Rows from block 10 of the denoiser of a small text-conditioned image flow-matching model, named by matrix and row number. Rows with one number belong to one channel. Each number is 500 + 50 x the weight over its row's rms, rounded and kept within 0 to 999. All counts start at 0. Numbers have three digits each.
After each channel's rows are labels from the 100 images, of 14976 (inputs lightly noised), where the channel reaches its highest value: "peak on" is the class under the peak; "top examples" is what is common among them. Only what is clearly more common there than usual is listed. The data: rendered made-up planets.
# convs0: first 3x3 conv (model.decb.0.0.convs.0.weight, 128x256x3x3, each kernel summed), inputs 64-127
# convs1: second 3x3 conv (model.decb.0.0.convs.1.weight, 128x128x3x3, transposed, each kernel summed), outputs 64-127

convs0.66:486458453501497486507499508498481485480458568510465483480507484499497498508475515515473525480463501520530538451496536516518496477545469488465487512538454442518549505547558490517482461413491491
convs1.66:444645425518508468507483516491494569451487547418477474491549535485511498558541577535545536493431510621528517514456464454583495485499555488542495441478560495529408568558470470566497497471458450
peak on: planet
top examples: glowing rim; rings

convs0.75:456514448533525485504523508456514525498584538516529485465564477547437525477480481497495523534470493501499474534521507500464542561461514505520472550471490465502531510533506466465533492519491512
convs1.75:500443473475495574511508513526573453436528524497466466519433488434475520401563442479551420510592446485392424457473409470415456466575530480458559589520423521522455575426512510472444524462437563
peak on: planet
top examples: crescent; cracked ice world

convs0.11:531525533473501504534469529467501482526555509442563522503580520516549522504541526535430496555531493442429503444509495512513558492504492483549503539466516523448516487532471475477546528515493509
convs1.11:560526576526503512442449468559534452588430520575528454424561533486486556481487543534500403551545525534430401513514348396478593463415481445428437571576574440551450485532568523464449523502534463
peak on: planet
top examples: half lit; cloud-covered world

convs0.6:468485555450447470532465531509494537466496491535509493556593475479453440518533438512510471500519489518455499514453452450364471485501525532482493491444490522407511485465437445482494483465519461
convs1.6:531609482447537512519501414552479546484550563444487473480480482499565480485391417544492455492482457400429456508529565516431503529517435518449513521556465499659421480454494411451463491463436511
peak on: ring
top examples: rings

convs0.27:527512566518552469469549438553450503449531417497548513480567496487501442482536480486559506486486559487494471583509533479539505453515496485474499496561532472598533476483544504493570532562529501
convs1.27:550393474511517463540527458482464508504533435513558462401466487547550466447519496508512561389537533425443596503520698496378510433531519521539517527505494439544537513544473613537486456509512514
peak on: planet
top examples: half lit; rings; cracked ice world

convs0.88:499476481461452545515458550442505466496506483465491490520544499489476500490509507507516493437488500439444517465448460488504508442492477485470515475446465465455495496504414458482502507469484461
convs1.88:529482508557512468521485431428507562511587535566572435455461554564530530475500437491520565597386526443529563479548607540619529570533456518461521480457464492599516507512525538544470528476355453
peak on: ring
top examples: ocean world

convs0.77:592527449509547472439563538555522479550530539414594503455466533506463501519482589519545487543480525518506582557530525522603504526463495488497510507518483516466542503492565509543485539478492566
convs1.77:457402466458509583512430409564514485421408471495563493484494469589523534521553528493483560441448498511556463503409487413580479430535479413532457631516477550525521593630543463509504500469612535
peak on: planet
top examples: rings; half lit

convs0.61:549469550461500468588494531494503428539464489518515541459584480535482546510521492569530527476503522491438460491492535499475548540488523499507520469470541544438559487445439508495562562554505412
convs1.61:465491574542513451450495505460554491528592523431572482601474561479532535531459524465429588499448498483552422536470537426347456636535474520525494517474465560518511450445502511492407468489471484
peak on: planet
top examples: glowing rim; lava world; full

convs0.63:454486456479502522457529454549497539496460524553484531472494469487458499485455481469559484463514513478557479482474473512464525537509484523465465482475501471454496526507495458475449460451484505
convs1.63:595561465438417487449540478440456445540519461494403562539485507491457498429506422402502472463558538426592496553595596480403466498537473528501513453550516503526543427472430502502504425504513555
peak on: ring
top examples: rings; cratered rock

convs0.106:512555622475549491486474548491491503490455480554511477496561528530483505518457512505493505551489486494510519465544448538460493547519488543499529515473532474505528536603507462505486466476501494
convs1.106:497494472581518523443472437456431463398465506560556548510455477541509513572392550462407581551415503584457515466581506481588496554423461437513499400546584572447507491523461398492551487535514515
peak on: planet
top examples: rings; half lit; cloud-covered world

convs0.43:494496570478511490459422483470515478474415450507462485539474501486534442504523553508508552475528451440455554432513477437540469505514509500460481456507531503511496482459436463550520473517501482
convs1.43:440568414492468520567537450482578481473493585473618466480405504486451549467485440559534493381471502496408500496428523509643493525479500563515518435473540460541469516502423537438582462528427524
peak on: planet
top examples: desert world

convs0.85:483481538437505471443517489446567449468548527483519457526483483491528492479466510436506509479536476456480469494513459492459522489485519519484513531424440490391474431515500493496451468499442535
convs1.85:554601470498485516570507541478444447449528437535463509476498566592550512574367480491501499565537547598500502512540555556554492519431443441474439441516478487567552544460418467522509525449509548
peak on: ring
top examples: rings; cracked ice world

convs0.114:528502556494556437487480461460507507534514492593472554445423456466492447465492478469488479455548517476531524490495485470585511479484490431507479553525498509403490476462548528536472485471541605
convs1.114:402415434532407518596476520528543535498427552514470557513518399490522541483503507526442449397556432498509552516463451516542508500472575498525453440498475513438489492454519390481524496487613519
peak on: planet
top examples: lava world; full

convs0.103:517534463496463509438450522441485517415487502410532471497451505475430495466505480501491471539494481457486457446542487466497453475487450510544511470520544515328476457559488483405470512522513530
convs1.103:469533512444474380505469536523558450509548479512536558418615649502521481518520460435456581494468544455331416521508467534402442487420494540445555544585427423519488470476597474520452502478496521
peak on: ring
top examples: rings; ocean world

convs0.50:535490583463549503504511512499516484504486511523504463528528463522500521484512611642399438518506463526468523485488487452529514516475449480477508531454495506468511510532514530519449502477522557
convs1.50:543557564491562462510474551479493514603505560544493442502442523410479559479488508456424489522572499492514519411451436418458500472501568507459522449450570497508563556443469543524454487543432430
peak on: moon
top examples: lava world

convs0.32:545500530526489568454570408497483501502427507484476557566541525488495492518444531444436520538496505543509509496536481532495491512501445502467542433539559528572542514474489552554471543486478496
convs1.32:549471370483483545507557414500524465491572449488483536569466516394575561440560498448506509479557550532557431496496484427438644534484491558547554486434550519523470429555473543405468461492434404
peak on: planet
top examples: desert world; moons: zero

convs0.73:509511519501497502488503480450460521510532505527454488523601518580472478490485502484557506489530564488531516521470489526580512542460461517484530544554553475545513487505465535542508535513515498
convs1.73:593535578505554519463374525519554524428536562540477494556512534443522533551519496487458480541424486510483520454540381454475512483475513459501502552561426512468531488485568484565550488384479561
peak on: planet
top examples: crescent; rings; cracked ice world

convs0.98:473523480509421460548487489490492465456517488392508425488515495445464486485536548560515555543468553453506478530564509494466495465470527476505463476545498553483568508453511438544551558455519466
convs1.98:472551594492404434495494522466503501547543462477534527493514519597560553519516509525441619471547460475454481534461516417403623490435506528577553540519483537525537516513486381442460485498481523
peak on: planet
top examples: half lit; rings

convs0.54:491467475450546478482476459459500497513517480578517466451476483523539466474488420446463486482540535470543522541462473537549541471530507490483537534432524576596473513541424503494470493467471490
convs1.54:441450530472425520532548472482577582437475410431458467583463428530442564473697521529554445482469486494504508470484492491534487453450505461478542462453416557451447510472522489502436619562453484
peak on: ring
top examples: glowing rim; rings